Weights of a small image classifier.
Model: norm rmsnorm, patch size [4, 4].
Rows from block 4, named by matrix and row number. Rows with one number belong to one neuron. Each number is 128 + 32 x the weight over the matrix's rms, rounded and kept within 0 to 255. All counts start at 0.
# gate: MLP gate (model.blocks.4.mlp.gate.weight, 640x320), inputs 240-319
# fc1: MLP up (model.blocks.4.mlp.fc1.weight, 640x320), inputs 240-319
# fc2: MLP down (model.blocks.4.mlp.fc2.weight, 320x640, transposed), outputs 240-319
gate.525 [120  93  98  76 101 129 161 119 115 110 146 148 135 129 188 201 163 135 117 146 164  64 101 116 139 174 118 165 106 129 146  71 144 156 161 106 123 131 122  66  86 152 208  72 170 147 120  75 121 118  64 112 121 131 126 142 122 121  94  97 112  85  97 125 132 130 116 111 141 167 150 136 158 142 141 191  49 116 112 120]
fc1.525 [ 99 148 106 144 147 179 127 163 178 129 110 121 130 126 117 110 125  95 146 117  91 171 160  93 113 100 114 135 128 156 152 144 125 158 113 139  85 117 118 217 133 154 114 171 134 121  76 114 169 120  75 123  99 106 111 133 165  93  74 140 147 132 163  78  77 139 128 124 163 170 142 186 151 106  89  51 128 139 103  87]
fc2.525 [131  96 128 167  77 176  59 138 128 121 117 122 127 109 156 133 143 145 178 133  88 172 143 184 128 139 160 189 161 132 159 163 162  71 145 164 109  80 156 174 165 121 141 108 108 106 103 122  90 161 163 132 157 119 132  93 135 130 148 115 190 161 138 152 171 163 137 179 140 143 200  71 160 101 133  92 173 194 139 131]
gate.526 [150 179 108  94 119 197 194  90  89 130 165 138  95 157 171 135 105 144 132 135 150 133 140 175 171 141 189 138 104 144 142 166 107 110 153 159 104  66 117 104 145 107 134 171 132 113 101 115 108 142 101 117 159 143  93 105 145  99  83 116 116 168  73 160 124 102 135 148 157 145 102 165  96 144 119  75  85 139 139  99]
fc1.526 [ 79 114 141 161 147 118  89 175 166 146 105 112 160 111  91 138 127 129 105 150  87 135 123 105  84 108  69 115 160  86 101  65 115 144 122  80 108 197 114 177 142 124 124 101 127 159 129 142 147 171 129 125 125 135 157 170  83 140 133 115 141  92 183 105 144 152 144 147 142  83 141 120 188  92 104 173 163 104  93  92]
fc2.526 [248 126 130 113   0 249 153 131  96  53 107 191 155 180 165  76 143 145 139 194  19  29 192 144 107 108 117  90 158  32 194 152 149 136 133 166  63 110   9 180 210 182 107 226 135 207 108 207  81 157 100 217  19  55 134 121  72 204  41 106 100  35  77 201 140 102 199  82 134 144 110 157 113  76 112 127  69 129 108 169]
gate.527 [132 144 124 174  89 168 139 112 136  87 156 155 122 213 115 131 161 148 140 132 117 137 106 116  93 132 173  91 107 126 135 149 209 158 133 177  80 143 154 132 141 217  34 127 161 135 122 173 190  95  80 124 108  95 112 153 146 122 125  98  72 126 124 166 156 129 146 169  83 175 135  92 182 158 152 172  90 126 138  85]
fc1.527 [150 113  86 114  93 107 125 128  62 140 118 147 121 109 159 143 100 153 135 106 137 181 135 145 117 153 124 120 144 119 122 123 132 103 148  78 137 107 156 118 163 107 160 161 202 105 214 120 112 117 173 129 125 103 109  31  83 116 134  91 109 139 148 146 145 126  81 112 189 169  99 160 113 122 148 115 167 132 117 153]
fc2.527 [151 118 151  82 154 134 116 131 152 146 128 110 140 118 107 142 152  99 109 138 123 127 152 109  81  98 120 115 142 127 123 131 157 128 136 112 152 131 122 144 123 132 132 112  94 113 149 102 110 166 129 112 135 136 122 153 117 126 120 130 136 142  87 123 149 101 147 135 133 134 127 163 141 116  92 126  99 127 121 132]
gate.528 [119 165 104 112  52 203 128 116 116 110 165  86 108 113 113 183  89 133 116 149 117 160 150  58 154  88 108 161 166 136 120 150 154  78 145 129 163 132 138 144 114  93 138  89 170 155 146 112 161  86  99  76  82 100 135 122 128 132 122  95  56 165 173 175 158 100 192 152 127 133 105 107 104 168 160 123 141 115  76 156]
fc1.528 [ 95 116 103 140 175 115 173 161 143 132 129 177 181 139 157 120 129 148 186 129 163 128 141 153  92 172 104 109 119 165 200 131 141 169  84 143  63 101 142 158 112 166 101 183 141  56 114 180 103 188 165 138 164 176 105 149 128 156 140  71 185 132  86  86 118 197  48  96 115 108 109 111 124  55 166 112 117 105 136 141]
fc2.528 [132  94 111 141 147 133 166  91 167 137 122 157 137 112 137  90  77  98 188 152 160 130 109 104  97 141 142 103 108 117 124  90 133 161 121 126 136 128  91 160 139  94 147 126 125 144 163 108 129 125 131 114 118 163 125  96 133 126  87 145 151 170 146 121 137 130 128  60 154 145 134 145 105 127  95  91 121 113 129  62]
gate.529 [100 143 155 131 115 127 166 128 123 156 127 119 173  71 117 213  87 133 101 104 154 177 117  46  78 139  87 139 119  98 114  91 140 101 105 112 119  97 170 136 109 134 119  89 130 107 148 121 134 141 173 122 107  84 122 105  76 157  93 164  69 146 161  65 114 142 100 154 168 125 122 107 158  98 191 125  88 127  92  75]
fc1.529 [ 91 138 166 168 109 147 157 133 180  89 114 116 174  81 142  91 168  77  96 111  73 102  92  79  85 171 107 135 137 149 136  82 105 121 125 134 106 178 121 100 151 137  89 127  95 162 128 110  95 162 133 111 141 137 129 112 164 179 130 157 118 147 131  65 104 153 119 141 133  98 124 105 126  92 113 103 126  95  98 129]
fc2.529 [152 130 140 106 106 149 127 135  97 156 141 145 144 121 116 130 124 114 105 123 160 133 126 136  97 141 138 128 119 137 103 105 143 161 125 140 132 132 132 151 116 118 148 147 104 137  99 143 121 110 130 127 155 128 130 162 122 102 158 136 156 148 124 115 147 174 112 120 149 126  97 115 110 119  96 135 146 127 121 128]
gate.530 [143 177  93 108 119 188 161  86 187  95 142 178 138 154 162  77 175  80 163 141 141 116 101 169 179  95  76 160 181 153 158 141 102 122 103 143 134  76 117 141 170 125 119 113 150 113 136 189  57 118 106 139 195 212  92 121 137 142 154 128 116 149  72  67 107 114  80 122 205 135 118 167 133 101 112 135 154 116 146 146]
fc1.530 [140  85  80  76 125 135 132 132 185 119 105 136 113 116 147 109 126 112 125  89 110 156 105 154 192  76 116 135 106 177 139 144 173  86 106 145 154 121 133 109 119 176 166 161 147  91 122 136 124 144 168 150 155 143 189 164 157  82 123  88 119 138  81 146 135 108 130 165 129 141 143 153 152 192 119 135 181 108 148 150]
fc2.530 [133 142 118 126 163 136 133 122  87 143 127 131 135 108 125 131 146 123 133 136 139 108 155 104 114 116 129 133 106 125 127 139 115 132 154 129 115 137 141 166 116 127 114 158 120 128 126 144  94 113 155 122 114 128 120 154 141 120 148 115 137 121 110 132 127 155 115 145 126 156 147 125 116 136 147 128 142 138 130 125]
gate.531 [148 178  44 151 111 143 173 103 116 137  89  96 209 166  83 139 121 137  89  95 185 102 137 124 110 169 142 185 116 133 133 103  93 143 136 113  96 114 126 128 133  91 130 121 126 104 212 151  97 165 163 138 115  47 151 161 113 129 109 115 105 126 201 140  85 130 163 146 127 140  68 132 162 114 134 159 156  89 135 122]
fc1.531 [126  79 215  75  89  83 100 110 162 168 115  65 127 117  99  96 184 132 106  96 116 129 134 150 158  71 161 127  74  91 210 177 145 111 130 177 159 176 130 155 126 173 133 113  64 124  90 116 136 104  86  78 128  88 167 121 104 176 118 149 131 148  96 147 176 162  55 118 151 148 128 181 149 153 118 123 123 187 157 126]
fc2.531 [131 167 131 116 103 125 124 112 140 139 140 119 141 157 143 119 108 125 113 146 106 117 111 129 131 158 131 150 132 132 113 142 140 141 143 130  84 111 122 125 138  96 134 120 120 127 137 136 155 129 114 186  80 102 167 120 153 129  68 106 108 136 118 174 159 149 129 112  98 105 168 122 162 126 155 148 103  91 110 105]
gate.532 [174 183 122  94 175 127 165 143 123  98 141 123 137 145 194 128  88 113 110  80 121 135 101  87 121 163 106 127 123 130 174 103 163 158 115  84  98 125 145 160 172 147 115 194 146 116 159 161 127 175 117 157 130 207 104  89 121 124 148 124 151 117 164 111  69 155  96  80 113 136 112 122 177 175 161 107 102 182 229 163]
fc1.532 [121 106 155 125  92 123  79 120 102 125 162 105 166  98 112 189 153 104 151 131  89 117 127 137 108 128 133 104 141 131  79 149 102 139 132 143  79 121 120  47  90 134 195 125 122  97 117 103 111 122 194  54 154  72 122 185 115 123 134 105 110 160  84 109 197  95 146 130 107  98  90 178  83 104 134 110 151 140  61 172]
fc2.532 [171 168 118 171 188 139 133 113 189 126 127  97  74 192 142  91 106  86 132 146 118 173 109 143  92 162 112 108 115 105 158 129 186 144 143 130 138 150 121 145 132 121  84  71 186 136 138 138 116 162 103 145 121 169 100  54 115 157 130 132 115 157 152 160 140 166 103  75 104 210 163 112 118 129  97 197 119  97 149 174]
gate.533 [150 183 117 141  88 129 110  85 144  91 112 130 143 105 152 110 130 109 144 119 169  93 113 106 143 126 106 181 135 134 149 148 145 113 125 155 101 149 180 128  67 173 154  96 139 121 106 114 131 152 111  89 155  93 120 115 115  96 111 101 124  93 126  96 213  68  95 152 153 158  62 142 211  89 151 135  96  92 150 115]
fc1.533 [ 77 192 145  77  91 138 127 120  75 105 122  71 176 110 117 147 111 149  89 131 116  67  89 138 108 121 101 130 149 178  69  84  84 117 145 144 118 172 136 135 132 120 178 126 179 138 171 120 142 139 146 137 113 165 148 169 132 112 185 150 132 130 151 184 130  94 107 110 114 117 139 120 130 129 186 135 120  55 169 138]
fc2.533 [147 149 128 141 124 125 105 132 118 144 108 125 150 119 155 128  95 144 107 113 122 109 155 113 114 115 141 124 132 135 119 129 120 112 118 116 120 150 109  98 137 146 128 110 121 105 136 147 146 136 119 138 133 110 148 137 127 127 125 134 124 126 116 116 118 128 124 130 115 134 132 109 144  98 121 147 126  96 129 117]
gate.534 [125 123 185 165 152 170 106 125 187  79 170 135 175 128 155 161 120 102 175 122 133 178 118 124 138  72 147 112 177  99 123 112 189 121 112 105 132 163 108 129  77  88 144 166 150  93 168 106 147 138 168  59 173 129  71  96  90 164 178 116 120  93 202 154 155 108 118 178 140 120 194  94 118  85 185 156  84 145 171 131]
fc1.534 [130 111 201 102 166 139  94  92 166 136 146 142 128 192 128  96 135  88 111 105 167 175 143 179 129  52 136 113 122 124 135  80 125 109  93 140 128 153  88 108 128 139  92 124 153 131 121 144  60 127 105 147 129 158  80 167 116 183 170 132 123 153 147 141  80 173 104 187 133 142 145 147 106  83 163  75 109 142 109  96]
fc2.534 [130 124 177 122  98 123 143 112 114 147 105  95 125 130 110 160 144 136 100 141 104 112 169 119 150 129 120 124  85 108 134 131  80 163 132 125 148 121 152 117 121 100 129 126 126 130  93 127 125 149 125 143 112 130 151  91 142 106 105 132 153 128 135 130 153 146 158 116 143  95 107 127 141 148 141  81 113 156 116 137]
gate.535 [166 125  89 119 113 110 124 149 175 204  85 110 154 124 131 176  79 133 159 106 135 165 137  61 107 127 154 114 128 135  75 112 119  56 136 155 114  91  78 165 129  81 146  67 178 138  69 237 128 147 170  75 187  96  91 173 124 189  61 170 106 123 171 124 143 112 144 184  40 109 164 136  86 196  77 132  89 171 145 181]
fc1.535 [128  55 106 109  56 171  76 153 159  78 124  65 129 134 125  87  56 124  86  96  90 136 121 158  91 128  79 101  88 101 175 158 178 145 130  68 157 144  79  84 135 120 119 199 155 154 110  78 149 114 126 148  80 121 170  38 118  61 189 104 100 175 113  90 133 136 108  40 192 160  92  66 162  78 177 161 173  94  69 179]
fc2.535 [ 90 122  69 240 178  53 180 155 149 151 136  89  99  27  83 134 233  87 198 140 171  83 172 103 251  49 166 180 138 215 138 104  87 104 208 202  89 118 167 201  66 228 132  49 172 133 117 124 170 226 122  80 200 114  82 159  94 183 116 107 197 135 203 107 115  96 222 210  55  97 180  45  36 131  86 112 167 249 118 126]
gate.536 [178 113 154 171  90 157 193 151 132 120  82  85 151 146 110 127  96 160 118 127 200 158 160 154 114 136  77 139 109 134 102 162 124 158 198 147 113  67 129 152  84 130 131 133 159 129 150 142 162 160 133 107 137  59  93 122 112 109  88 108 164 151 123 126 130 107 139 136  74 136 117 106 114  93 125 120 140 142 121 101]
fc1.536 [157 113 174  95  60 175 145 145 124 169 107  72 142 168 166 140 133 126 132 156 133 122 151 103 103 161  78 116 128  71 136 138 129 119 172 118 126 125  84 147 148  96  92 167 161 146 140 117 130 140 135 122 106  81 108 143 137  70 106 122 119 136 186 125 102  60 170 142  67 150 132 117 109 124  73 175  71 142 132 123]
fc2.536 [131 137 131 123  75 108 105  61 131 141 123 106 141  88 107 156 186  86  98 183 129 116 145 118 103 165 144  95  87 119 148  85 169 142 161  90 129 188 149 124 104 132 151 152 120 149 115 150  58 121 134 116  89 152 120 197 169 105  94 115 125 103 131 141 146 159 106 153 209 115 119 169 232 110 134  83 132 109 113 120]
gate.537 [116  86 121 128 151 131 130 156 176 137 102  86 174 108 178 115 119  90 164 154 125 124 103  99 133  71 118 156 118 204 145 152  60 108 126 155  85  94 145  84 116 134 124 103 145 123 121  94 141 115 111 147 154 151  95 139 165 104  81 100 157 121 131  90  99  79  98 125 140 138 141 125 131 152 106 113 149 109 135 113]
fc1.537 [205 164 120 151  90 142 142  77 106 113 134 213  89 131 129 120 146 129 108  71 125 137 164 177  83 177 139 125 108  60  96 126 127 152  93  81 198 155  81 135 142 134 118 110  50 150 146 124 155 120 123 119 105  95 126  94  88  81 163 153  94 103 100 143 137 189 163  99  91 146 132 154 129 141 135 113 130 171 176 138]
fc2.537 [146 114 164 181 153 125 134 111 153 177 111  92 137 145 114 102 113 145 163 139 196 173  60  98 161  67 145 171  80 145 112 133 146 107 179 146  98 106 113 116 133  92 111  71 188  97 146 169 129  95 168 130 183 152 107 143 146 167 109 147 171  86 181  88  95 134 125 170 169 151  66 145 107 133 132  92 167  84 104 137]
gate.538 [146  66 137 115 123 108 114 137 164 125 141  64  46  76 140 158 122 203  89  99 113  95 118  61 130 124  94 106 152 136 172 109 123  65  92  98 106 131 115 171  89  81 160 110 126 180  86 156 117 121 202 132 127 156 128  52 138 181 107 123 118 124  95 133 119 118 175  90 104 125 147  76 142 140 108 119  73 131 167 145]
fc1.538 [151 113 115 177  76 133 125 127 147  72  68 119  69  90 107  81 148 147  61  67 138 160 159 126 169 133  85  76 140 116 142 141 193 215 125 104 164 111 128 111 131 122  96 137 121 129 143  98 205 112 147 114 193 158  79 110 113 191 122 130 103 121 132 137 128 145  73  99  62  60 146 123  98 177  92 127 127 119 158 122]
fc2.538 [ 81 107  30  31 159 148  84  80 146 150 130  21 100 120 127  38 194  57 113 255 185 245 100 165 137  65  63  99 117 255 155 139  81 114 109  75 146  83  64  78 170 122  96 125 125  81 147  99 102 134 221 172 153 201  72 149 133 255 204 152 140 111  84 100 113 109 206 185 215  52 157 231 139 129 155  73 155 120  65 166]
gate.539 [161 147 123 151 142 116 155  89 120 101 133  98 156 142 163  92 146 165  97 124 170 161 133 176 119 116 146 173 106 108 136 125 176 108 142 102  53 152 144 149 117 156  85  99 115 142 178 119 140 119  92 133 138 110 105 106  98 126 122 145 111 143 163 135 112 147  91 111  92 137 102 144 154 145 132  81 107 118 153 118]
fc1.539 [171 110 144 107 106 105  85 135  76 137 171 152 140 125 141 195 117 101 115 109 112  80 133 109 107 168 166  90 164 123 147  67 106 190 100 155 112 103 106  89  76 169 104 120 125 163 144 155 163 190 132  91 120 134 116  95 107  90 125  94 186 117 178 161 123 103 118 146  97 136 133 103 117 154 130 176  87 166  62 158]
fc2.539 [157  97 109  85 117 184 144  50 205  97  76 243 130  46 118 111 181  68 143 123 235 129 166 181 224 221 100 115  46  57 169 147  93  85 153 153 112  67 166 210  42 127 145 129 204 131 100 127 118 162   0  90 147 208 118  83 170  69  60 215 240 176  97 122  64 225 178 141 154 111 145 104 193 158 195 119  87 126  89 208]
gate.540 [189 148 102 190 102 100 185 133 168 129  95 147  84 118  88 201 137 128 115 156  79 141 105 122 158 133 164 120 125 135  78 166 142 171  94 104  85 159 203 143 152 141 140 113 159  88 139 123 191 175 178 115 120 131 114  78  38 128 143  92  72 148 146  90 114 105 133 101 162  68  96 145  88 136  71 156 123  62 127 163]
fc1.540 [126 110 139 112 114 150 114 137 100  72 173 104 160 135 203  65  68 128 121 121 167 208 113 140 143 165 120 150 159  78 176 128 164  86 183  49  99 133  80 143 143 102 137 169 152 117 145 166  59 126 106 169 142 150 154 143 172 125 105 147 177 106 144 181 188 124 137 154  97 102 151 117 161 130 176  99 122 171 106  85]
fc2.540 [ 76 140 144 116 121 115 162 161 168  78 152 165 137 124  94 178 125 104  38  91 164 138 124 151 128 166 146 121 136 120 147 144 130 142 143  91 164  87 154 116  95 195 123 107 145 133 111 129 156 171 136 134 134 142 120 112 112 125 156 132  94 119 156 104 103  87 115 107 162  98 123 165 107 153 108 140 124 132 111 136]
gate.541 [108 125  78 161 107 108 150 128 146  83  78 170 135 112 118 151 194  60 106 123 108  97 140 122 135 152 151 118 136  78 133 125 111 158 154 134 101 141 149 106 129 126 119 163 159 128 100 174 106 128  89  96 148  92 143 179 132 121 115  98 143 102 135 110 131 138 177 145 205 129  82 162  92 114 110 133 151  89  97 118]
fc1.541 [112 114 169 175 114 124 111 154 144  62  77 143 159 134 153 110 152 179  86 142 100  98 101 118 140 111 138  60 164 129 129 164 114 162 150 162 176 159 170 126 126 124 116 179 179 110  73 193 107 168 111 141 116 162 120 139 106  57  92  91 141 138 139 146  98 132 138 172 183  86  82  85  72  81  97 112 129  94 100 118]
fc2.541 [120 135 105 183 134 116 140 184  99 106 230 150 203  80 145  70 116 112  98  71  63 108 120 126 133 124 187 171 145  82 136 180  88 141  79 130 100 151 113  76 116  46 108 197 114  75 159 137 123 146 107  87 138 122 154  84 151 177 103 101 129 175 180 100 128 209 152 102 119  33 119 149  98 150 129 176 157 112 102 139]
gate.542 [114 116 102  90 133 159 128 117 135 115 152 142 198 135 100 105  82 112 120 132 118 147 100 100 169 174 113 158  67 157 192 136 134 120 147 134 123 141 162 136 135 105 127 156 179 116 144 151 140 109  96 111 130 143 137 157 124 132  90 120 171 160 128 139 106 146 135 122 199 154 122 177 140 149 119 105  74 166 111 165]
fc1.542 [ 87 148 174 190 137 136 159  98 110 139 152 175 135 157 125 164  96 130 118 127 136  88 122 178 125 112 110 165 100  17 131 155 210 158  87 153 145 117 156 120 100 135  84 103  76 113 108 132  62 155 101 146 118 127 151 105 168 119 117 132 169 194 154 155 119 159  71 182 177 112 133  46 128 118 122 124 165 133 157 139]
fc2.542 [125 166 121 125 142 129 124 145 118 109 144 131 133 121 119 133 128 137 125 128 108 141 175 135 117 158 166 156 127 133 171 125 103 122 153 117 131 141 142 122 135 127 120 101 119 123 137  99  91 119 143 124 141 134 117 151 119 118 136 132 129 127 122 120 113 148 123 129 140 140 109 121 111 141 113  95 120 130 121 116]
gate.543 [145 178 154 111 146 118 156 145  42 109 137 136 220 162 171 101 132 176 141  89 125 123 112 101 160 135  93 196 148 135  21 116  93 198 169 246  90  91 158 146 138 108 117 146 152 156 145 125 145 146 122 116 106  52 152 129 117 167 126 167 116 153 139 167 122 149 117 122 107 123 161 137 132  59 131  96 175  82 124 136]
fc1.543 [ 99 131 112 199  87 120  80 146 223 161 135  59  74 135  99 158 124  82 128 121 132 110 140  87  88 117 153  90  84  84 185 111 142 111 122  68 128 150  83  53 114 103 103 104 144 140 108 136 151 135  44 118 168 156 105 124 163  95 143  69  82 104 185 134  84  94 129 121 118 102 130 124 113 150 120 159 143 194  83 124]
fc2.543 [ 68 151 163 118 113 122 153 156  45 153  99 133 101 193 150 153 163 140  96  92 198  86  94 109 131 110 172  98 191  89 111 102  70 199 102  88  94 155 146  69 144 132 112 158  85 109  89 113  88  77 147 105 176  81 181  75 115 170 153 124 130  34 104 127 120 118 154  80 155  84 178 139 155 100 109 114 148 172  92 110]
gate.544 [163  81 130  80 118 130 109 102  85 173 126  82 180 103 158 146 151  88 144  82 130 147 124 155  79 101 205 130  97 120 144 112 155 128 146 176  92 128  90 136 120 112 101 123 156 120 162 225 115  96 146 139 118 148  80 107 134 163 120 177  70 117 108 130 113 186 128 131 130 198 111 173 121 120 133 118 151  51 187 124]
fc1.544 [117 113  70 172 140 170 177 149 152  43 149 135  83 189 120 108 115 133  79 153 100 183 148  90 178 142 115 142 154 102  98 128 115 114 104 115 172 158 180 102 142 111 172 139  91 139  65 111 141 135  96 129 171 170 144 125 151  91 102  91 128 144 177 155 174  71 112  73 125  45 116 138 121 181  57 155  56 122  77 119]
fc2.544 [102 114 155 156 144  80  94  66 126 195 124  96 142 129 130 167 211 148 156 145  88  55  89 129 108  85 114 103 134 142 118 135  89 105 124 104 141 118 148 134 125 159 132 169 162 208 176 145  44 104 160 166 128 102 139  36 125 126 171  89 191  84 147 202 152 161 135 150 136 176  91 141 107  71 161  96 209 152 108 127]
gate.545 [169  79 151  88 123 129 156  78 139  83 109 118  71 119 178  92 127 160 131 131  88 100  90 147 151 153 120 122  54 162 168 143 146  92 164 120  45 102 110 160  74 104 131  98 116 106 156 107 171 165 140 150  88 120 130  96 208 188 176 181 155 112 110 112 149 105 144 115 125 149 134 120 171 209 118 187  56 157 130 179]
fc1.545 [ 74  96 134 161 171 118  48 147 149 108 126 108  88 134 127 145  94 127  82 155 159 135 122 136 111 155 134 142 133 201 150 105 122 123 155 149 107 170  78 109 123 126  91 129 161 141 108  65 162 102 161 142 139 127  76 107 171 132 101 150  87 117 156 140  86 116 154 107 116 178 128 143 137 223 134 129 153 132 112 148]
fc2.545 [176 119  79  85  69 148  89 112 116 118 144 189 127  61 135 148  81 129 117 125  52 162  92 154 117 165 215 110 165 132 126 139 104 155 143 103 163 156 121 148 160  79 131 145  97 147  94  90 119 152 150 168 121 123 125 111 179 134 199 109 113 166  91 148 144 132 108 143 114 114 113 113  93 121  86 121 146 147  76 146]
gate.546 [141 138 128 162 101 103  93 174 152 136 136 124 112  76 170 159 182 125 179 113 156 198 119  57 135  94  73 113 141 135 181 150 217 124 109 131 132 180 115 127 167  48 109 172 132 101 130 174 147 144 120 132 123 138  69 120 136 144 143 113 150 142 152  89 172 153 131 125 162 142 135 111 133 161  87 113 141 137 183 145]
fc1.546 [166 124 187 106 126 130  92 136 127 144 133  74 131 122 124 165  95 100 151 114 152  86 131 141 110 164 130 175 119 155 150 207 180 189  77  87 104 114 106 133 168  97 120  74  87  72 149  80 197  85 141  95  77 126 114 100 144 129 166 120  97  91 117 137 127 106 126 140  90 138 196 157  59 141  85 109 109 130 190 120]
fc2.546 [117 116 145 124 122 154 124 132 118 144 150 135 109 143 148 128 152 143  79 132 117 131  93  96 111 111 138 127 120 126 107 134 119  97 140 145 159 137 154 119 110 124 141 131 119 140 122 150 113 160 151 123 134 120 138 150 112 119 127 137 127 130  98 161 165 112 110 154 150 113  96 120 183 125 126 150 132 108  90  99]
gate.547 [149 159 105  86 124 159 176 144 128 119  99 132  96 189 145 128 145 107 144 113  59  86 111  71 118  87 120  83 150 125 118 108 157  76 118 126 121 176 145  72 132 157 130 110 113 146 104  76 156 184 148 131 126 105 155  79 165 137 122  81 110  92 124 126 138 138 147 126 127 155  82  98 178 169  84 129  67  55  89  92]
fc1.547 [129 178 151 150 140 180 153 148 155 119 119 147 120 138 107 135  92 149 106  35 105 168 167 128 147  89 101 106 149  92 155 125  85 144 199 152 115 140 140 187 172 132 101  71 112 132  93 122 158 127 119 149 176 136  95 120 116 117  97 129  25 163 165 113 105  91 135 120  77 131 137 118  68 135 144  95  67 162 103 127]
fc2.547 [153 154 127 146 125  91 145  98 102 114 132 141 151 138 116 114 165  86  81 154 140 108 119 119 108 106 167 107 113 136 114 115 126 157 152 103 152 137  98 100 109 153 150 154 151 132 117 118 108 107 142 128 106 139 112 155 122 117 142 165 134 172 106 142 202 151 100  96 112 140 122 112  91 152 125 159 144  96 151 116]
gate.548 [ 98  64 103 101 116 132 136 167 106 129 125 121 131 113 126 156 127 161 119 154 175  66 114 117  96  52 200 119 143  92 131 167 152 191  97 184 169  56  85 167 102 131 139 163 137 121 102 114 114 198 102 187 134 135 125 122 112 172 115  79 129 112 138 156 101 115 175 115 135 111  79 125 176 157  52 134  94 123 163 142]
fc1.548 [160 155 116 114 192 108  71  74  86 154 171 156 127 144 145  99 152 125 137 145 141 132 152 131 121 158 126  72 149 140 132  97  78  68 113 111 151 154 178 129 172 142 112 122 123 132 200 122 129  71 179  82 107 118 115 145  77 182 104 161 120  62 114 159 128 109 123 146 114 142 105 101 183 112 163 117 153 126 134 110]
fc2.548 [ 62  88  92 151 116  91 103 143 122 102  98 138 117 190 168 144 111 125 162 126  99 175  93 177 153 144  98 144 146 174 231 137 177 127 138 171 128 150 140 159 148  89 137 186 154 110 100  99 188  66 146 103 125 155 124 106 121 122 110 124 128 146  89 135 134 146 137 121 145 110 149  94  94 121 116 164 132 202 128  76]
gate.549 [113 155 147 165 129 131 165  87 192 132 151  87 154 145  89 133 102 118 134 138 141 131  61 124 162 111 171 157 102 164 180 158 172  89 208  93 138 138 129 103 159 168  42 109 135 157 247 203 121 110 139 120 196 142 124 161 167 115  96 154 128 104 152  96 138  98 145 135 146  92 137 163 178 165 110 156  71 200 132  80]
fc1.549 [107 121 146 131  92 151 106  91 176 103 143 122 182 158 101 152 108 116 102 184 172 169 110 130 160 126 142 112 112 138 193 133 152 118 175  77 122 110  72  72 155 135 148  97 147 143 219 232 126 107 122 133 205 137 123 207 179 137  94 160 137  69 133  78 143 113 117 175  89  61 109 159 178 160  94 156  51 167 164  83]
fc2.549 [255 220 105 122 158 109 137 216  53  51 113  99  88 102 158  32 168 100 124  26  67 234 151 160 103 110 139 130  83  94  55  84 110 235 103 164   0 172 194 255 197  71 104 196 112 205  98  94 171  98 208   6   0   0  47  24  44 255 154 169   0 217 155 149 204 202  34 218  36 221 202 160  41  35 142  16 153 195 119 255]
gate.550 [154  86 184 144 141 131 173 181 152 126 127 117 117 151 172 125  57 119  79  90  82  93 100 113 101 101 128 150 163 142 151 139 130 104 132 146 152 128 145 119  74 136 142 100  83 158  84 168 149 161 173 159 133 113 145 105 118 140 125 101 111 175 129 162 120 152 192  84 151 119  71 187 155 156 189 130 134  77 160  99]
fc1.550 [ 92 144 124  95 130 114 211 199 136 122 133 184  87 134 146 106 102 138 119 143  90 177 135 154 116  90 116 197  88 228  98  93 131 143  97 141 148 103  71 135 132 141 159 115  93  94  84 126 144 102 208 153 162 125  97 133 126 178 134 117 126 121 154 144 132 112 171 147 141 118 170 187 150 159 140  84  96  83 118 120]
fc2.550 [148 143 141 140 134 132 102 153 148 168 122 154 123 124 125 165 107 128 124  94 148 123 143 153 131 162 129 117 113 117 145 143 180 160 163 144 118 106 160 113 144 116 112 162 135 141 110  97 142  96 147 120 106  78 116  72 127 130 142 159 105 176 141 118 114 114 143 162 129 111 101 133 104 122 132 124 162 142 144 114]
gate.551 [166 117  93 177  84 121 130 129 141 106 177 131 180  88 144  96 132 100 157 150 183 179 114 108 110  69 151  87 145 101 137  97 123  42 133 103 164 136 122 102 111 131  92 150 146 112 108 108 145 129 131 145 173 122 123 176 115 200 128 149 124 117 164  74 102 156 114 127 130 158 160  64 119 122  73  83 101  89 145 124]
fc1.551 [103 179 101 130 143 134  87  48  67 117 117 126 109 165 108 103 128 147  98 162 144 119 119 136  87 147 138 134 152  59 122 130 190 148 147  92 124 150 120 119 138 107 104 119  65 163 143  81  68 111 108 116 117 168  90 196 155 121 151 170 123  84 103 143  98 134 164 144  92 115 156 157 107 105 122 111 168 144 176 139]
fc2.551 [ 92 138 110 129 145 109 118 116 108 155 134 132  66 104 109 115 142 142  83 111  89  93 123  75 128 131 197  98 141 162 109 120 136 116 176 155 147 107 145 103 118 148 111  93  70 123 134 119  96 184 156 126 147 157 131 110 122 169 146  95 138 139 126 120 152 108 114 113 128 156  53 160 117 117 144 130 154  99 143 150]
gate.552 [120 127  93  71 118 106 168  79 143 120  99 130  42 102 145 115 164 166 107  63 109 131 100  99 170  74 145 116 156 139 121 140 166 122 138  76 165 101  80 103 182 144 122 184 150 151 139 112 188 138 236 130 138 122  92 129 108 135 146  85  96  97 119 128 148 145 126 130 148  92  76 132 135 146 101 164 143 119 171 142]
fc1.552 [180 136 161 183 164 119 151 134 122 129 122 106 133 157 171  94  97 180 101  96 139 119 121  85 145 170 117 168  98 146 170 205 165  99 129  94 120 149 185 127 162 146  76 144 139 159 177 176 107  88 141 120 121 131  76  49  63 138  38 114 164 167 172 151  96 151 110 119 160 138 120 108 145 100 173  95  93 103 125 116]
fc2.552 [103  84  78 171 182 212 141 131 112 131 242 102 221 136  82 184 135 153 115 183 161 169 162 255  80  26 113 105 152 106  80  61 125 229  58 177  81 204 142  98  97 133 104  63  62  72 135 124 125 136  99 160 125  36 123 162 255 159 245 173 177 105 201 106 133 164 125 154  88 164  91 192 113 108 161  96 201  19 172 150]